A small contrastive audio-text model, trained from scratch: waveform 16khz input.
Rows from block 13 of the audio encoder of a small contrastive audio-text model, named by matrix and row number. Rows with one number within an expert belong to one neuron, the router's apart. Each number is 128 + 24 x the weight over its row's rms, rounded and kept within 0 to 255. All counts start at 0. Numbers have three digits each.
After each expert's rows are labels from the 100 clips, of 14976, where the router gives the expert most weight on average: "peak on" is the class under the peak. Only what is clearly more common there than usual is listed. The data: single English nouns, adjectives and verbs, spoken by a formant synthesiser in many voices.
# router: router (encoder.blocks.13.mlp.router.weight, 64x160, trained with AdamW), inputs 64-95
# up: expert up (encoder.blocks.13.mlp.up, 64x80x160), inputs 64-95
# down: expert down (encoder.blocks.13.mlp.down, 64x160x80, transposed), outputs 64-95

# expert 14
router.14:093181135125121133138115119134123135136097084127142146135137096080177133126141103101125132103103
up.9:109132122102114109140173130122155172162167146151170142146128129191135107122079091143117131105091
down.9:172104149139137087127133173117154140180105170093161098095157121117127178117159104128134124143142
up.10:157113165136105120077154111127113144138119115115180107156158121134141100115126131147117097160156
down.10:091182141131083095107167127142146109183144106135065108090111117145119109132128115171058134132128
up.11:092142132155122126094103115076132134118163130150102138143131101102134110114091095134157159178144
down.11:098158099156092152146102147131125096130089174106105126143119137135138129156168144189145116165131
up.12:086113150144103125139150070136109155125106114144135138180134125131144139077108137137134101133126
down.12:178152102091108128124170113109123130136171115141155121197168134126124115120150115112101142134118
up.13:101134181122136102151134132137176175140136107091127149142187153083117165108121126138122130102147
down.13:103127100066128127131121153127151116127183110160109175129139133133157132162083198144138104117093
up.14:129146155123115116130101072122121085133156121135094174156101099101145129163138124095139106133125
down.14:114087133119108121135147148154157152120075123121092174153135134165151146068127132125117156103129
up.15:139151151113172114139145123165098156128115104144156134130195130122131154141100166084122116137147
down.15:170125144150125125203111137131138130128119110111108105082143124111112111130104100127165155177048
up.16:144123127123145141145109113131139133142132158114160159127137162165154151141096132126135132134111
down.16:117158168146145115117127123127136128133160154145103108127160130119126089157096112121121126141095
up.17:139131118095109127127116116142113108073130128105129151147093130125140126124128166110133117095115
down.17:101098111162137127132164144143103137078149118135138100157130101152110088131127131139126112133106
up.18:139161145097146148125150108127141143197124129106132146171144089126104145152119136133155128121102
down.18:132116102136152156115122148109166120160127132138102140110158137103115114114169149149090123123129
up.19:127090093120111170151107139142124106063122170093125097158113221141103097147101167127137155133151
down.19:123086126127132121094107140150155089121111126138131161126112130132110139120132130112122114139136
up.20:127152138126149122128152135071119123090161150132130125154111114149081123133123121164113136155096
down.20:125118152098136108137112144125105141159120133140111145151098113192122157143133096168146130132142
up.21:112169138152123155152082123143161151099161129176110108128085120112136128128115153156146103134106
down.21:124109111127147110120114124147067151108125096098107133138118109143147121134140157104109160141134
up.22:124158106110088121115131103150114119140196123143170146137130121122119076136132149120127133084146
down.22:127107138156075115149102123119144135157146103105136132145149123138132139139103116126140100112141
up.23:186115123161136112123165154127124115142122104115110134152111100131143156118137101116131119114167
down.23:141139117127129101148100112160115133145123137142123103152118153148132111120115154167104143138132
up.24:130156127185150149117156126101133123096105122107095144153131117167143117149185144164136085178137
down.24:081162115188126120095142087130193147131136113165119074138118112127144176129125143142154137145085
up.25:122096138089112112103146094122094111137119100087112121126123139147158130142105166098141121103136
down.25:140098143152113130159117150119174124106128175118122111160112153082132143144116117109152143145140
up.26:138146151105140133163110112142124090169132128128116117116106117173117152147137161088156142102095
down.26:120164127147117110085101196133128150080143112111159149148098111096135106086090175119114142151162
up.27:111120121093153117122100131105141115107178178098119115094131135107136123119113141120160146132148
down.27:164129125145122127090114154117136105153111110109119120152128127156164160115148142141127140149146
up.28:145156131058107115126132113162175113121140118118133135161113110090110109082115101135136136109094
down.28:079081102105124129165107142082150149137106166104135116154161138165103114122122129095125122118155
peak on: silence

# expert 15
router.15:131130104139157177140094156135127114148141160177132097118137113115131113124123120110116142141104
up.0:085148140144111144138132101139129161129178119138132147122119133171116145151143096129138143097132
down.0:077111152111137103146108109145112150070174141103082122102107140126142081161162134130146129146117
up.1:112064146141129181121142098120122122057117120153119143109135109117151116117129093117131130127138
down.1:092123145191116164125120128104099153101126149147121128139161101156137168080169139107125154112159
up.2:135117095070151136111112139143097127135118160154114119101099134112130125138113127119121119096173
down.2:129146167100105115156113150133142094075149136099113143152140112132145114121116160123143129145164
up.3:144184134112128123146163105115146158095145114104140149156087122113146101122118096117152135070173
down.3:160101131114144134128163103116146108065137107139150103143145113116133140137114094142165139115159
up.4:156094137092096115168102112153155155168146102158107140115138159119148128095126116139162145154140
down.4:096129142110145120149118127125113123102166120153121113160131124134106094087133128140121126112165
up.5:164116143118162114162116107139137148089147118114131134144113135113115136089107145172127164109132
down.5:126092150094134106106096133107148140117126136159119110154180112135143145144091143164106130084119
up.6:125091136146140143106102185108144117148126124114111097098089136148120153096155111120081092160125
down.6:147125089109078100115086161128162157108101115155123171150126123153114175146136131123137106108132
up.7:098147108134101103109117064090078119154132149137173154129120076129134105137124135138087096143124
down.7:176148129112196117118136128098113159109129115160139113106155120126107113151079107169109145102136
up.8:129079130086117119136148123095139134121104124168163110130101136122106117129119140149148148095119
down.8:145129131176106067164100095154118126124073132119151146122133143132087127106136120130169157121111
up.9:136156126172089125137153088148094123117149151146109117121197150167110151163153135135125150114146
down.9:103139102102191125118123073128145132154100101100142136093108172161129193130174092111094141144186
up.10:172150115103130146137116136122148140142122159167134111156105127149144123110096184104135119135092
down.10:126134099113116118129152128142122123097117195132149149137081120140075089115153181160129115128080
up.11:112138150126137102134148109126139128149124086117155080159128132180134118080136147122155139113131
down.11:121125119139100119068110095160132122123144132115132113152111150095120123199128126138155101103116
up.12:166142083159161164115140093174101127080132138116172137109161071128142128120143145157155162101124
down.12:132141139083130159122160150117149105134149105143153109160128117145138178098151117096163112125072
up.13:044149138095156085103173144157103154140117118137106113120148125126124147115107132111130112123147
down.13:123115137089139111102124119115124130153150121149122138088150143166085134146116176125171115141153
up.14:197148176130129129114124165081132109086167133114126112143120111109142117083137113110142135126128
down.14:138159156096128132133122113114132148183122100119133118151098087160113137133180131098140126091158
up.15:141127153123118110146119118103168145190109165082119156150124131163106128100104134101143138101131
down.15:147119122081094139152106109165107135137118160132115131102087150151115097149101171140119113160096
up.16:107110125107158133119145096111134138146128166162133105151162130110137143092110158100122101133125
down.16:127142138160132146144170113109137122126094104120155153073124171141109142136124104104139169129115
up.17:101113125147156111105132122105122124105133119172100139123123150141121098100159130143118119139147
down.17:185157091152134124113140121120142138103113100136122146125116134133107134194126122126146149149123
up.18:173139123115131129111132127151118099120158098116122112109133112134176153121118110097107124149085
down.18:126123132105137150144165153133112154126106144132113113115124093161121148114141117146128048112126
up.19:094141112115158111105138154134114104093117134174128135140114128118101114116126108136134132119140
down.19:152125140123138101151090139134101085120139148117129137135121074140172151140159121131140089174137
peak on: /p/

# expert 25
router.25:187174151138124123151111126103154128150118156116065146119142127121109108138114147124102142102087
up.9:154133129123090172132126124127128129144110114148139133083105163115125164085137095098118115147161
down.9:114111110115123130179131108153105159109134123102156099093104144059135089151078104136127067134127
up.10:080173134103131138109191137156173124131070084149145157120133168122099119175139155140140163134104
down.10:149135137140129125162086084131128116097109124157102133149117130152097145104116161144165150113139
up.11:124108114146121176142137149160132121056143161141154135122084146137143171141086146125156117098130
down.11:117119141118141126128149140155100155121099104104133072133076096170134108125120090139114127116146
up.12:187128093147178139107142087108152128128155120076130141137071128132136122192125129145156104091147
down.12:135112136134087138156111184109172129131094167145116120117129076176164133141125172156117100135123
up.13:130161106139093089166122110197092131165110123107147115144099131135152171086164096159149126115167
down.13:163169097149164093139148086130130112112123116146097142157135111126133164133149111143137103105117
up.14:139126123138167156084118111109151127138156116143126117133136154104114121200111142109103118099111
down.14:124123133123079078098106112119129129147120101140129143147143121142118106150126148141120149148089
up.15:124070152105118098131066136164128128110114120110118117110150101141139144100123164122107112197113
down.15:114149125105111141123154132098147120101114174086145083123124141137104165144110143094158157124118
up.16:148157127064116153109139127141162160087115167133084118115146124137132078149118114115173099092139
down.16:157144136132133132120149097129101164165088121129066116114101097185145113107112118057122099149114
up.17:140098106096084139109140136105110116106112172087148118137147132125118105130100147133121132105135
down.17:160100116134138140138135162154159152167091107119147118158151116131159111178098151162134148124094
up.18:105108105073156144134092113166158158161114132105093155129129152080134123165106148109121129162112
down.18:143174122093145093133124137134147112176148163098122129108083126131047124131153130114108109120105
up.19:103130134154141132095175157173134125183143131086113165158155127142123152152131147125146129065083
down.19:079130144106159125123171107122144095124126104139138130153114170126131174167136164135142148151169
up.20:102128133106154125144165149095114124151149178165103141113138127127142130126127121156098112158140
down.20:076115137112149119120106103138126180136144100114131153148124128131090129107110106184133143153116
up.21:108139145103107147147106149111133133160104156139074107124125126103126145151131067162122128134165
down.21:133159139127139131122139164120131145100142120095084081107133120122131126120146115105115139153156
up.22:108115107147069114113087172151111125078148121117143137128138130148126113137152164128137115152143
down.22:103113117087134120129140110094182132106146101102152109120128135134173119104111101130140154133132
up.23:132124089173129123146121119168130129153117148119084116171123114120100110145118118156120109156162
down.23:134164100152179113113143143148103160167161106119116160146191154131126136084143135181125157131125
up.24:136145094139135125110140151101114146103074115090132137146139166101165141136099150136121146104084
down.24:186154108104150131105158110099120110091114120102121149083130100134140162139168144109137132146059
up.25:137151142076118131132110130138090132157150111137072146149134088132144109104151138130172118143131
down.25:148149147104136096096143089148154155115121154169105147116139137140126143099159129090171134162130
up.26:104146140145104097108094125141166139120180182155093093121122133149144140129106113131120124133121
down.26:086121072097090145113182145146165139143126135126165162136128149120110167111141103141148115106144
up.27:089115118111162122136082135144154147103104130121121121133100140140131115137135140096116133119171
down.27:145162144123111106104111138173142175123127114103130090148144137135117139141123104161088113136076
up.28:127139179143081108122092105118125144112088156097092150157151109165130144136119119128092125093126
down.28:120113185116152084102096123161121120144145089095156134096082118134134135112121114095101084169170
peak on: /k/

# expert 55
router.55:118171102122133120149120204139201130128099096104121141115098112112142160142113136130143129159087
up.0:134130100077160115120186166168120110113118112103123129132179142146117121079135107160080139072140
down.0:124118129153127136166137094123132113103165155128114114145149153175139140157148086151128125088138
up.1:118122114131132154084103114102159107161165105106101130144122105101146148122103142109138141101116
down.1:136120116168142139147069126178105131133150156098119120149122097111142132203126128083113087148107
up.2:115125133110137106141158172105182117140152131094150134157128130132147165133094167133147125147145
down.2:144147119102159104120160088150125073148128120145124089174129115081151150167140130141134076107119
up.3:115170076105162115119128155103135125093104111119136117136134110119132145090116121121137129125160
down.3:144110106115136108132194130123095141088114114174095121101115119102161109155097120134102164127153
up.4:145124123170129145124118142188158182103173146161116135112092162141110150134101132110142118097080
down.4:115140141117108127115104094147155107127148176127137117147129099133090140118126071092104107117140
up.5:124082124094119178106101086140098126156086138091159111170181119137138113173077170106169140155105
down.5:136096134134173166128113089102124112102138134116128131081162133082139142108104134151170117115120
up.6:112114105119109126144105105137149132156092121121165149120134128135087112095096128118152136139130
down.6:127126124168115132081167126107125110135141100133133097150123141117133160104147082121112114103115
up.7:086107119098125151127165161124164120128142134124107138129150097116148141162140095120138119130092
down.7:115112140114139162145141146138124133138136134168163162104101128161134145187126137104121128106120
up.8:169157156130156137121089143132107154160128131137104131124098108120098117123174107130146126115167
down.8:128102133147093092118146129139137092097146181149109148160114149138081122127150106151140177137115
up.9:121133153142143131134106155126145186106126076194159131125110178112091127128136121106134131101189
down.9:144188158191125129125135143103118094139136095126130152096112143130135144087105104099159132169111
up.10:091143158082087095102107143142148133099129156136137128154179092103124138139155142135183121114105
down.10:162135105097101113130162096161106176149120167097071142111152162143125129136155107156102131135152
up.11:154129133135154119118157137082148122136108109154123099167066139179134114161161143144114158126115
down.11:141158147178169156121131150129140115115094153118149140115131103142154156175128126139155162091115
up.12:128125121150129109130142131158074136120120088142122106114100143118137133178093147141133123121123
down.12:135117112156109130167100114168132138126154141123121131158146118105138163110144122151117104101154
up.13:161093136167152136125162158112075141126112105119161133132133114112136120148112149159168119136124
down.13:105107151143113090143146122099144107106166122122099122134124091117170125063112141145137116119136
up.14:156146090152154098125134179133111132154114144101123092147123150137140134127151131143178139137136
down.14:107136116134140153110153131126142117152152125114182112124124109123141117132123129154131119106088
up.15:111133092152128118113161149102116109125142101135079138123224122088121126143111153144166133155119
down.15:113067085126100083138172127117164119151100139142134118135126113106149121121121124140109152114116
up.16:142132134061087173128141184145116129099099115139123103186120108160129105130108119147116143125158
down.16:138095120148144131134110086137120156139146147134127113144140122108171140095102152161138110152163
up.17:076088106155136137135113122101176120185138118153165133133130096114129136147107160122129132165149
down.17:138126130081109109121145138157154086141101113090123109141138151124107126130114139125111144170113
up.18:118110141144136155128125150139091109080106168134127127143094117147157089080135155143123122128120
down.18:125132132098115129135162086155148123175138110082163092122111131133132111127115104111135136179135
up.19:188121098115103111140153117118121069096115146102133105133153091146123178129150130161117123138149
down.19:127119102160157139154118110139106125180102130169126120100114149090088097148166135118094148108172
peak on: /d/; /t/

# expert 60
router.60:133149131103151072121144144099143115140151150138126165077131132104112136110118092116109123081114
up.0:117152138177112120157153147102136142050124126131122154133124109115100169096126179114123114096173
down.0:105116125132117091090175118107131131105135184099114132137141129143139135144166184138122188090133
up.1:161172090124150129139122139134145089108129133177104121141138116141123146144120164140133112113114
down.1:107150136168150108112143144122116151145151132126122141124174128133109148105095152158115118135092
up.2:174123110139117117144116092147136115182070127144141153121139137135119164179073147160147124167104
down.2:097127128164088159141116106178137132165141102149125113157126153118140112143135133153163124093112
up.3:154108144098111133162127129069170126123127110126106163126132131164125148117105125126128134149165
down.3:149088141170133147149106113112112124112115171160144122156161088111191086125101143127112109134117
up.4:136102133123141110129135149145151118086099175130169143103122150089136141151133153081097099127085
down.4:115161137110130121134162085097119113095106164166144128132087143144131135174116131134108086099136
up.5:149158126087112103098173109130155110133087115150090146156107119099118111104124129144109122114122
down.5:090120102106105120126136147155130141103153148129099164155122150117127092127127084104154154116122
up.6:120119126139143052136156121170154153151152158168111133123144145132132119111108131137144147153100
down.6:119152138112124083077146128111113117153163144151124164148136098117116148170119076106086146160139
up.7:179137125098165114117158180102122122106140124107161131112156153137116113109106105088119142087109
down.7:137126117114180122143155153162115104129090108132110144149091127118166100131095157103107101142084
up.8:167099186128129154108152159115132129099109125111115127146134143126131133155153149152117107066138
down.8:062083121122133101128116101161153118124191119113167107131157151153141132137122149185105164128147
up.9:120108138139166109112088166143109119179150142135055188104102106129122124193164126112131134126146
down.9:103122158108154121109122126138113120139142129138102144125129162123156077112135150123120155138125
up.10:080154121155125143108122135102129114160160073119097143098161098124136152162117151177123144117106
down.10:105124153132139145131137117126119134152124074144094129128100097085158181125120148172119136106133
up.11:101146152110093156158123172136121151095171097127137121091078121142144139169144130139138137102146
down.11:115109133124162136138129118173082130124117132118142120124093131108155137146098176105133120131155
up.12:174097157113124157119141103112126102101140122131151131097144119143126155124126105121107119085112
down.12:141136108129143162134126151127132138121119159131105145071122105141122176133116095124128128106087
up.13:126136094144143101130127139105123140120145113119132087112154108108130130151105126078117149098122
down.13:152152117178121098128114099167100115125101124090145127150109127114091098116126112123137134116095
up.14:128125097148135105119150102134123149123128083127091123154126112109110120133132126156119126129120
down.14:125180151116122115086118162144128194148125143110190127173114192167163193146152095114162157119120
up.15:203154150109142155094134120133106141148134130131122135153156117132140166112109180131107130082136
down.15:077148108100120145145107131170166111135115125140135110162162054126114138139110107120124126124111
up.16:115189129155130112118078107143129102123119119061142155121115123186132110114119127127110120116129
down.16:179123139086147125135119108102123172122111123140123167156119156085169123116104146142135123127175
up.17:166151115136139152114111113135095119125149197143100149169131113103134132114105115102156118131131
down.17:130154088161151180147087120167127157142124084139139149117106110109149137101155126146189078140095
up.18:122112127137079132123151112110094100115155147095159136121137122135118141103155147136100150112111
down.18:164136126127091143159155131099103111137129123149116159085152171150151117128131123105097119100149
up.19:149136154113116134153151058171149119151146105092136104159167118141120132147126124128123126126110
down.19:131096111083116168125126161129113163138166120132091155131113142123148104109113131128120160105111
peak on: silence

# expert 53
router.53:170157120119155053116073150121130096124168136124110154117097107114117100138156154156132149152139
up.0:083115144080117147158124103132120175156106168110189167124118133118141130153110127137089146136168
down.0:138116159123130104134116124082135149157136120126145135098125111160086129083131197141120139161107
up.1:140120104111141088127079161109110119126091095177124089143095133142098114161114136124165117122139
down.1:095167139069133105156110113119099141141162162109098133124141114134135181141125146119144153122092
up.2:147164115143137160126126075118153113061126102120074131125139118123165137172125143141126139090138
down.2:133146125163139202126141197166118117086113121154090116108130135117093134150129108107093145165124
up.3:088163106087126134113162158145116173116127118163123136141067137111141118097123095156143121116123
down.3:139077113167107093145119122155121135118134162089120151139139131120167109121120104145152122148125
up.4:123153150152175096127078122080108137133186153140104142138156158141132135161132165149122111104153
down.4:140146152121143138137135137149118119123120087113105087123116096099173130094152115130099117092125
up.5:148124109188143139110122103165101137089114158099138167140124122132151137075157145116138144099109
down.5:141122131133118140084113150149062131109123123124117127124099132135088108144125092130113147121099
up.6:104131153095170162106122097162124147147130162121115131108146096123130116156147116149155131160116
down.6:144086122148103125129105112137107130124138113103126140125092187141153141159148169146129163157169
up.7:126088173122131123134109113117141148189114076130160134130143110124123136144127121096081142101158
down.7:121143121141130131111114125134153154133120177132120070129109153155125131170144153149115103155148
up.8:118140102152102103116118087145118178129077128119119111119084144117154125152095105148106128148111
down.8:110093120136103090139093127092118147108118129098121132097137117166138138162168145106135154139150
up.9:110126133136114147148104144139101115157081116088190111160156117155113138136161116138125112138127
down.9:106105114148132129131099134131110141126104126140091114123071106103142100169071137131120087125126
up.10:114103156167125131133132147141190103069180138112083126188142120140117112161122114170106112120130
down.10:139092142127137165115152130109157092140127162118145187136134118053126169119120133116119102135108
up.11:130162112104134134115148090110133146162160151143110147108091127127136135110104121137127135128123
down.11:146156126115095127163106145119135126167113161113143144156194088093125127119138142120159138090131
up.12:092152136081144106119150112101125114079106132132087132135149134149121133132134117151115115163100
down.12:146114115132081092112133120132157136135158120149103126115160177165132136099111148116146117134135
up.13:107148129188116109119150136122145155114158117145148132106136135128098133110115141105129099124118
down.13:142097124130129106129118154159142113139162105149157158120111104092113148111119163120138124097125
up.14:166151140128141116143122156118188127150121154125158116138120097128143203133138139118146141102130
down.14:105150149149089094160144147160137089108095115116116137128127171141160159137137130132090131133142
up.15:107125185114090144151145118136168131129140078166117104123144159109115137137096103131148131164106
down.15:090119144162112116114126153149122111077181127133098134158144155158117115148144121156120150126122
up.16:112128141102108125173123111113144151160120110145132156127148131143118144170152080106141160106099
down.16:096120121135137109152115124134099091088119157038152135118118127132150131107124156104099087140132
up.17:179137097136135104116114116135130119152123199088111139101138142142108109143134132123138164159098
down.17:118095099069147138126160150161137121152113101132123095160125105143125128119163149200146100143092
up.18:130117125169160088106116152149105114102132145129073138115112123114128115140127114103131108161107
down.18:141129131134104130117160157111098122129125085130144126133160100167126111163145174111135125089123
up.19:172076126158114121171135083138108121131130136151116133139179116166140128155096133150116129148126
down.19:109092143115125155145158133142143184109134145126146144166116152171139116112149121127114138126160
peak on: /ɛ/

# expert 22
router.22:160195164113153102100159143115123103087129098124144141129089166117112139123107137135096135101136
up.0:149152159085138131111179131156093132142109080096116164120119103173143089110114144128089103140138
down.0:104165129118115106132105100158098171126121098160131106131110133132122114161130128146120103134123
up.1:118123095079094102149159127115108151115114069108097117158167083131145124146100136117082135143133
down.1:169157135143115130182108121151100080144102139171162121111109104121189125173122151151082110097088
up.2:144080110128132148115139120119140122144131128108102114138130073139143180136106104146119128115128
down.2:142116105134145104100099151108128122100150164146127100159108082150163149160078132164102167138125
up.3:138114101129138123149114085143101133139162128103134127161132144110095128111091167160118153134098
down.3:147091097122069146138093123134106104159117138134109096131141130110144144121107126156099120129078
up.4:097160098147094118142139122117138126170133146132087124113113148107112111102148146118128112129154
down.4:124105127116141117117133152141097097118197151146121115147125105104132120087150126120138090087101
up.5:146141123214112122104157109135138117107090156154121100114104113092141099086122094063116102130133
down.5:150119122168111137129155145147181145110123118120113131135062077118076112149150107120087169094110
up.6:097150112136173133104191155106143135149129116106148106123120129096136147101119109124109141101113
down.6:170107119129090120091127154095094155119139123095127142089124117140138161108086120159101155143089
up.7:145116116133118156135153120133105096136116152071113134120170119119102110132115136122110133151139
down.7:097121145155113097136103126144120112116130086124115130110119111121106150146120111111114135106100
up.8:170128138107154161091183153159133088136112100142118120159136111140146119120131141139116098081133
down.8:091154099132111126157153142156081135105144116122118139122115154123120123131136131087116135136144
up.9:111143105138100134127188128173143118121159122129149110105076130124109125121101134160122118118127
down.9:067107159108101158131101129119079098126173159148153130143122114120131099145115123114095152130146
up.10:107149159088115142138122129169108094155086097109137103133173111156144141149120137136116131109111
down.10:123189123132127084122096114164145125142127107140097146115115135117170132126123134101110113126121
up.11:101188113136192101144123167166133145127117128157108136143108148138165123066135127077115140157112
down.11:129138115159123121142124126125138141104112152126124141120139113119139109161159112139112160126107
up.12:137103159130106086157158100138119097098120124166115150140128159148149121146134134128138131107169
down.12:147093108158179113095132119119187125139135150137122186124144138149086132125132142125117115096131
up.13:055188169107108097129103107115166147107140105141137130135134119131105106139139141123130132189161
down.13:125075137125117137093146125114132142103100129084121129092095127116143138161119111080129151125144
up.14:094089094109177110114118127080105162119062090163125131145138133163130122147117144151170128159128
down.14:124123077097153119143132112110123121130153162083159184172154169140097111134153163143148181113130
up.15:090147095133089100133128133177099119123145112127117127098122094127141107112144118105139126179101
down.15:105066148158127160085132135125120107130106135131134086147120107048126123105148144148171141079117
up.16:124119102104102142107130118106089141136121127102092121122191092126147105155135135162106147092092
down.16:163116138133158113138149128121134146108157150100081124165123168137045168183085132123117122097147
up.17:103122135088104105111120133141164094094162126089198113177124127118113134130137106148095126121112
down.17:119140109099139103138129136132117089077107095129115113136112117147130154122151123106131161116177
up.18:139160104057174107130129130161087146099150089134124135116127140092097098127083114152124122126123
down.18:119098137112117140138112174140093138172138108141085169085134119170125093145154149115119105141134
up.19:087097099179108110120109134134134157159139105113117119127119118141127149092179148149082116120151
down.19:147115134140107073140109113133172129104117158105148106112135101133148122079151146123130161147126
peak on: silence

# expert 58
router.58:151152157115113136084140131105145127119112147139120114128123089134078172154114125106111125096150
up.0:103157128117139128151148135102128148123134120142139128126122124125128138154111140126135136135110
down.0:072179085118123182125138104094058141151118114117167106130144119161140128144106159133114132126113
up.1:134099114104164078138155151120127138127087140147118106099152090148126140133101103132110103142178
down.1:123126109145167112133116197121163128136120094131088163144109135120084184145113117114148152161124
up.2:188125132139147138113114110156109127161122142073135129101113104118147106138092112125153119105121
down.2:110100090113129187126116101166148135166149109167138147093124121118131134093137160121144134101126
up.3:155144137143119131123130104127105140156133105136141150088110104151130158107081125097160121100170
down.3:109136128119141131092199130156132122158131097139099123115120121172144117164139143153132102091126
up.4:145133138111152117129105088123158131137119132123151125120065136098144115112101122145172143125128
down.4:136126138110095144090118106135108151143123130069150085109133105140163125155127166166147112142161
up.5:162128129121174129091156146105094113126151095116109108136116139107143122116082102095124106123140
down.5:149180110133104177125112135155113152144107133129086134147130113139124107141116114120116134119142
up.6:169158133076102165151125126156162105129122111123142138103132145120089110115078158114107163051161
down.6:094126146131108127144152136136100146125126153107150120179129120128144087087114119123151077131095
up.7:127124099158116102102148114118124146110122118098103121098166108154158145158112122088128084140144
down.7:110130123134153133125138117108141107146115103155098126100134114113095136102078122120107160134089
up.8:115175126204127175174125121139130116120151119150108122146159105107141107109148122146164118123163
down.8:123132089109119152132136069141107116087155113129112145109123149120125173174121097146135126143087
up.9:110163164167133173116122117109133155114132104151147150130125140133123136088119136138124135135139
down.9:159127108154109099153094100141122123082136118123132099100168146141149142141091108130121112160102
up.10:163099130071167121136123186104106118140130179157141143150142104153091143144111178147159131134137
down.10:113122135080091097155139145090146094139104124124141138123104141120111150106141149118116100143113
up.11:110132181111145160116165133146117134109129164125124133108121139094153141158111137099104133143176
down.11:133121110141130167113102141132106136122134138126115105110071098125108131103135150115144160128103
up.12:124146153147129130136129108136142120153198111170113117108110108094166118145090126140117129135075
down.12:129114099123129128145185152162146175120099115113121122124113164156182162130137179086101151155086
up.13:098119124166135170153104110107150104089131142123107146115139096128184116174153124102170101138150
down.13:113135120131137124126170154098137114113165179145143127153129124130164134074167146130104075073164
up.14:137127115108151137108118142166147153153123110141123141088144122106128147134111163146117138154154
down.14:155127117176112120169077131165123146122125154098166097177107101111154146113119140126147091125126
up.15:101140091164129118110138159113104138096152115096094103129099144113149085095098123161147142057124
down.15:115148112111128147157147134129137081078104096132135095122132096126131108212125130197070171139166
up.16:116184096091095063133137118134073174120131109095162106126161121134135116139083188132147166106118
down.16:102149106141150103079098127101125103160142113127156102121133118146105090149142138152097119148158
up.17:159135145138117130128104109149117153090106150131138112142157121142100128161124143107122111079137
down.17:130126108177131106133105115093114149096118179103153138122160105113061119103124108120122123141089
up.18:173112089158145150110128148122134120112152111120141110103069124134112119109137082132121141126124
down.18:111138129166149152140165107129092163127125119157139127080160117139114145166149090114120106143075
up.19:096130153155152129131135129148092129120146103170084137163145147136157126083111152124165132114073
down.19:156128137114123108136155114108101099114123172102101129175152103107189144164159126103141095120152
peak on: silence